Weights of a small image classifier: 14.3M parameters, arch vit.
Rows from block 2 of a small image classifier, named by matrix and row number. Rows with one number belong to one neuron. Each number is 128 + 32 x the weight over its row's rms, rounded and kept within 0 to 255. All counts start at 0. Numbers have three digits each. After the name is the row's rms in percent of the matrix's.
After each neuron's rows are labels from the 100 images, of 14976, where the neuron reaches its highest value: "strongest on" is what is common among them. Only what is clearly more common there than usual is listed. The data: views of escape-time and Newton fractals.
# fc1: MLP up (model.blocks.2.mlp.fc1.weight, 2304x384), inputs 192-287
# fc2: MLP down (model.blocks.2.mlp.fc2.weight, 384x2304, transposed), outputs 192-287

fc1.349 115:153126158116136132151101127144138087124106117139120104053127118137174153160127064130191148118072143132204170209082083126189171185124140152119140099114145087100100078164102119112154143118120190191132101117092130156083124128079086138081091154148119134156134068111100111128200125126099074175
fc2.349 107:168220094088037138109088092149120102134088148137123137178094133112123127135140140112132054155081157107068163121131141104121130147102137140116194105154125123156153114063161177127123153147143128117096186117172124109090112145120165115147152062154148133114108160200141092141091141117107109164
strongest on: grey; Newton basins of three roots

fc1.12 143:222119129155077155101137126123088124049125186173103171137145184166178124115122114118150182187156135122083159121144109124096108080169090133133147059150137122187178153121145149178137070108106100140170137113110142112167146143143149132125088053154145073173124169079140198115119160152193147154
fc2.12 138:175172111120140070088131160161092089116148129156169130108117186112148124176076106126132080064128048119111105092136123129053138125160071115120160101126147100101123102106127099141088184105126104114171137167126074136146120091139157137150132128109161092136181131083155139130138119164066151129
strongest on: earthy; Newton basins of three roots

fc1.673 142:135108123145150131138080156132090107157154110082130120107169143152104126131144145113082087143074115157084218114083135080184104151188118110093118098150072184174124124137117120113130132154082099133154150184151138118156187110125116057112181159117139130167079108161085137127168147151135104120
fc2.673 144:172104108124134158136098131128163188130146114157085173115160137167058119190130111111121136075164152159117171132142140095079122087105130145169112122110061072103120143161174183116152127118133127075100139081158124122215128136147187082147125118095075102162146118177119112055170140113124078062
strongest on: earthy

fc1.610 150:167080136154053135110149116155110081144148160149134083115129121124096113142119178127066105126129139137139121119106121143151120105159125100142102133133092164087101119184093120168090119076088072123114139168082170090152093145100157119114120149171142186150119157098112127118119121088168103151
fc2.610 145:101117155120153116170162136151108122121145123174160131209130134220076163091180122108173097114109129147138131125122098067072182160075122225132113165114136145115184152087116100125102111127125105134103171177116184095142111120085139144114122049144129104114115164169152154138106165107097172100
strongest on: pastel; grey

fc1.717 146:140109112167202100106090135109105101182136145164119110112153106113179144116114171128111096168178145108124073112192153093100150102091163131235154165147117141160162083128169139133125114120140139113211083166095188144079104132090101181131172094143107072156108092140161158136134130147160167168
fc2.717 142:085215163134149124138122121129174159061103114093151116194170161143161119120154093111106117174149122111112205175131160166117116093116121199120146188124039123133121112146019179141167131176181151136155112113185132171167112127127172113124135095093162112194088127165170104144076147113145132124
strongest on: pastel

fc1.270 152:164112109174114152181106134169077121143151105142141121127135119125133121181123167158133087136109157133119120102154090097040177160135127134156120112126148146111100103101083089113148174149081158094109118160146114135085151119076133207159122150134150073136138092100104189205096166124160146124
fc2.270 153:113186084065144128105144086117117137119190169160137113138110080108158116111146116168155120138150122139084084139139144126077140074132103124118108109120127090160175107105138140090144106119189128140097141136121142097163158119114138144129171112137102149141088157132150155135101088197136087162
strongest on: cool; Mandelbrot set

fc1.596 141:084118134143127094121154104137144111151129127133137139142107094156149117140145157144158131064096072148159118163128157113086160167122118167146121097082097155166154134154085119128131118143139151120092167175082123131120154120085155190083108134182110063115088148111148123049154131074080170133
fc2.596 149:163086136118091177137121144089133063161128135108132148134142152148126137139137067157129135128138134107080115139177144163141087129137164172118116162129127056095124097111190104068128143101086148124119109147115110145109179083067123101149082180061113101123117116110106138177098147124130131088
strongest on: dark

fc1.185 144:101072128150106128134117104188087155101094177105083193141118137103108136165145139147132102096158130206124164156143097148142156141146125122124166087130055122143109100118126083102114091135104135132096081157115126134171074154145120115145153095143071126151130142111091196128142153135156156160
fc2.185 142:121117166162143113147167122153109129153136176203107110100124160187148095121136111156137136067138085173173156127104141037093110161154211071106171108133117149175120158105150145138160101108134103093086152108149223095103099142132179122104115142079094103134119146131126087067142150117138170155
strongest on: earthy; burning ship

fc1.159 122:145162135123167160121164153157116136104089151137114088134141174091104114093140167112128049159120142107098152052090108128128133129099111130111146104105140074094133103172147092101162155061152112120158104117090111158081141127147099130127102159123110141116123142134032142205150157108089117155
fc2.159 124:172156152167161150183135069141101063096097103087143060067144184182135141146085070164124135123126091100095094136116124083171120145104144134196167152120123154132118072094172170116146096136161108078134090143086108073096092166051208170034086127092105126116145133099133074222139128145155204119
strongest on: grey

fc1.558 142:108133084114111144129046135128125191114072168089128143188130111126140087147124109166173069131063092139117121105151127158081132134077183153142140135207158119133102090115140146105182146145148207152143132124123119146096116124136158106127070140194131127138118147107081159179133133171186178107
fc2.558 140:120108099122149151113154057136133147150129038086107112143139213134144137088154076114149138106207101150074091136114207176168118067121103090103129144121162132089161193139107130140143127205067143151159073110137100171067156165182119147138104146135157085120124161151065139084138182123133149130
strongest on: pastel

fc1.51 137:147068150132127118128139164106073151152120127129097121094096143157162083176140163129131149159143132140113156137165169119120120001104115157103097104067149106155149082153099137154163162158070156142129113145160151103166108155126104159119141087155087134128148136163142181109161115155096118134
fc2.51 146:131150123078182186099154123096100072179132117089124122147132112130089089152038119144135105108149129114124134165123143129116121113093092164154157069093158122074156108090099074071103137095167120094154096194126088137170121119137142136176126144108191072117132078122140127130086139134070143127
strongest on: warm; earthy

fc1.484 146:082079124114152146188068143143071123081120124094124086092104109162098136154130139158153125109124155165186113122196042162092118177151122104133107179076180190157175145161102103175104177111145130097093118115118137123111134125096107134085121103077158090197123171158091081209138132122135210168
fc2.484 142:099135105095173129130136129118114133122122143135115117113117139126157128100121110166113145128133156125119096138109108137099132136111161090132141109164174202064132126172094166161110108159210111095150103055117137146097090105131110081163168126105149133122153084084143100136130159166112101132
strongest on: dark

fc1.654 134:105078166129114112158116147109128160146143121095086107062150172155159083122119152165156110130091105119108132122216150138104089100136104191101135131107176108147100121172120158148187121130098141129126128171122167075174113161140073108150157078120111139121125159153116159141181083106092139111
fc2.654 133:155134132106156157136105148067148069163113148091140142178089106107095098119062160097099122115142117125068096148144141111103084125153119137145131138154176109064109125133138098147100176125129105131141090149082132085153122093129133120146104111101145037128168113129109123142080119158111088145
strongest on: warm

fc1.250 049:094155165133099155151134073162072127129132133105130096163153130161089066108179179151139152124153106119205127138102132127120119127104140094098160133157140089162107085037149145146176075130093162102099131104131137060109081138115139148131049215108065106108120135154102184069153091060199103122
fc2.250 048:147135108142186112113153120158153079098127142167099115128089120135186084015114102190158165127113144171153112161091114074103134150136134145171143152141145165129169118101150120105116139088157114122109178135160141120148083055116131118192129117090142093159197042093179152142119119096145115122
strongest on: grey

fc1.450 137:125109086101092070137115179090168130179173092177133127166102161136134098128089134210113114122178174190137151182129151103074146088140196155153107101092139123058184117124120106150113142171129161086116144139159056078110095113091126138112166121109125109133138104149045145161138117144130176192
fc2.450 135:162072069139127095112170112089108127137118149103129128101078111101124101074162169125168102038140159138157139109098133117171111112080144106096085190062075145075174103113162095101142178105151164138142159101062120146120166125140090206220154129118094130096181149204183164100109081180096092125
strongest on: cool

fc1.361 134:110209120148098148104154124077137081110121086117148075158190138107090126083163178150137112136196111054136145083111120122136109145101120129097160107149150103137066033136111160116106104118160134067094155164046112089116118104129121105146143191113117130130110125141097126191137106076124138171
fc2.361 136:088191191168111099176129115130129135162101078125099146117205111152131141147097113210100104046117128131163149123103188133143136122163122176159172163108134135096043169089170095152124088114078137098131127094081110097074073075109167108154106114108126123199132134103181159143108083140138162094
strongest on: grey; Newton basins of three roots

fc1.85 154:133139114169143099116170161137149070106095061103128145111093133110133142118102143131118177208137061143180120144148068139086134086090103107168202045120164115141157119074121128155128112067117127110110132080061123108117098119205112171083135167130052102176134183100088053165122163113119107134
fc2.85 162:130088148117155139153208127171156157127080127139206165128142155102114163161153145105139135115143125058127111126133091076148072124175115147103148121104145153151107119067082174100107140116117035140097134092107100123150138108107142066183158160112122109153136059154113139160108165133096183104
strongest on: vivid; dark

fc1.133 138:141073079166127121127107113123121134172100146159092114118218152136089096153104105147177108129063152121117134074152143079082122124075147145138135159125178100113079116110093142122133157147142127155146133147116167076059134078049170175121160130106047091086114116125159159145103095104111162127
fc2.133 129:161144100130093114165176117168129115128194112093093143148108097102148121132132106156096068062108141121116095121183077097112159163136111140123162135118104093153087147102161131107189141146112130124119134201186123152128180136126142110076111132165138107151097103102080114115126127143110166100
strongest on: warm

fc1.1 130:147126135118134090077129162114115134123101130188150105188141150102149122145120115099131098117088079112165121111127170078095120167079154121160150050174139175166084101124123178075098117123119115116124096127152096094147140127096138181054103119089084102161141054213138120145138176109117089105
fc2.1 132:098132154139129137122169138075159163125121099123107140155157105070130164204081117157121126172134163128158132133145103153103106094098123154139128163127084167108121106147159173119143057121169150096083104135176161113102175140134177142074197086137115092149110084117141127138175234138124135109
strongest on: pastel; Mandelbrot set

fc1.240 144:140145096110129142153063187174121144105091136099115147115167174169075077141160127100091144154051079125094218102130126104155087163179135107136157074170083161123084129125117184101190171176105103115172151191122097140136161126130125109140134154165146151143094073127112151134133193153152046074
fc2.240 154:127091145102122186105103130142126167147134095176087199106156076096081113137151109120115120078149103128183155151158140098121134142102104145098124107107066106154135106110161174111120100161111101080113138094162137090146163139136165153154136130077081088148161135157132126092126132122180089130
strongest on: earthy

fc1.481 132:144145102130158104129139137085128115170113076069075120145079150152124139115096124101122104125082116111085175077077149087072143174113159155153201179108153152098124185097154180138097126132103112126164053097124143139190077134062150131131127140097122154114092140145083125140102150045109092171
fc2.481 130:089142133154092185056120101097119135157109132122130110092140123135147104139163079123182148159134164114059142104062152110083116152148095107083159078106155167121111109176105143105172153074125057083065122096101112177186153137128135097080127110128142082112108118191123085072145132131144127142
strongest on: vivid

fc1.331 147:123152100134201149175160136143124115174255086131144140065130155124108131112145172126100075181121102175109103086141066115130124112063166158140134158157184124107077133152092142151174136126098131081144094140086128086114104108084118139183111151175144148136121088102108095148080098114135083133
fc2.331 151:103158175126131121098105107153141188140093175049127120140110101103087102147115101124093106094155098096118146134088153127134072175054121139179104152159124149158097107128121130151091137139070133098157118092124128118114178108087145166112120157107097091121137103141088137054101177211122075140
strongest on: grey

fc1.492 140:177083109145135176146151086137042102085155176138108112151160153146149147108122185156103136201132152156064160154149125151120108122158120106190110097125125157168164109118148137159088131117082098062145162129108145140144107182105149103155088062172137139169125154042133127122078150150139129171
fc2.492 137:161109097103160102113102151136098078147183160158081130167092180141102134145115081118096141087127090151114125086069152107069133157099125149154151089095188148120169106101107160173113119049158118123090112108161157151107126106140174135082104150157088063148154120098126137131134120112116159090
strongest on: earthy; vivid

fc1.291 120:091152151111068180165115113146137119100153163128160096170145108159087158135121131192124121063155195138148098133141121081207180170148108072122141138099125167117198129192114084104171073118161162139087139120161145179141155113064112116138129120101116121113073101058137154098111176117152160164
fc2.291 123:161181138156144089154135112125117122108101077163123087133077112167144150058155155062166093155180104107125107123121147194176125128138118134099098107096131070087148128115125138157142072074132145184092149151074150134154164118097139176063140138141130126131127087118103157169110154097135174164
strongest on: grey; Newton basins of three roots

fc1.140 126:142138200166115171062106176178143136081057100096142134146112099085176128116133130131174112092101114114102186100072089163103161101109141105143122120149182132162125071132097145102169087178135114193117130126142141112098188100137153116091076129193143114088121126128114140176119153107143145154
fc2.140 136:127127093104091184165147073104170129183192113104113112148107195173138129144108131125176141158226065145076099137091195140137129094123127138104145168113157120096188148123106138117121125120149126123140102107158113087116144137105097160129132166097159121101103111073080110140089146169091182141
strongest on: pastel

fc1.219 099:103127103091113137086121140155162114127119153154124111145168100124145155147167098135087172122112112126145117171151155144154157149140183114083176120084156182130126112114118079128131115139100152119143131150112087104135121112063144118078088103117146159111097140127092113150141156160144151149
fc2.219 103:165173145124127167125080119091093132073106094085147103119105139159175162066122192116154149066155117143102131137116119117154125185143158065116192119102138142127116100129149114128117156158136123136158163158093110153111088061155121125111116141130160078111148076099112160126121182115098112210
strongest on: grey

fc1.337 137:180192061167195118105118138141088149128096120089092093149133106135204138151103114122098129089107116138166130133115092153125124129136113131159147084129121166142099176115161166046119172115121131112102189167126122191143157084118163113095125081137147146201092142183131089186103117157147111176
fc2.337 138:114137156071114127130154167129119107116124089143116139137165170139179113148150084180133220130156136130098102169141157079109091172097098073118205087162148102117165133053192151118094111113155160135112168136075090110118122150062128153117081150137138148114168113151165137143096174131101148104
strongest on: earthy; grey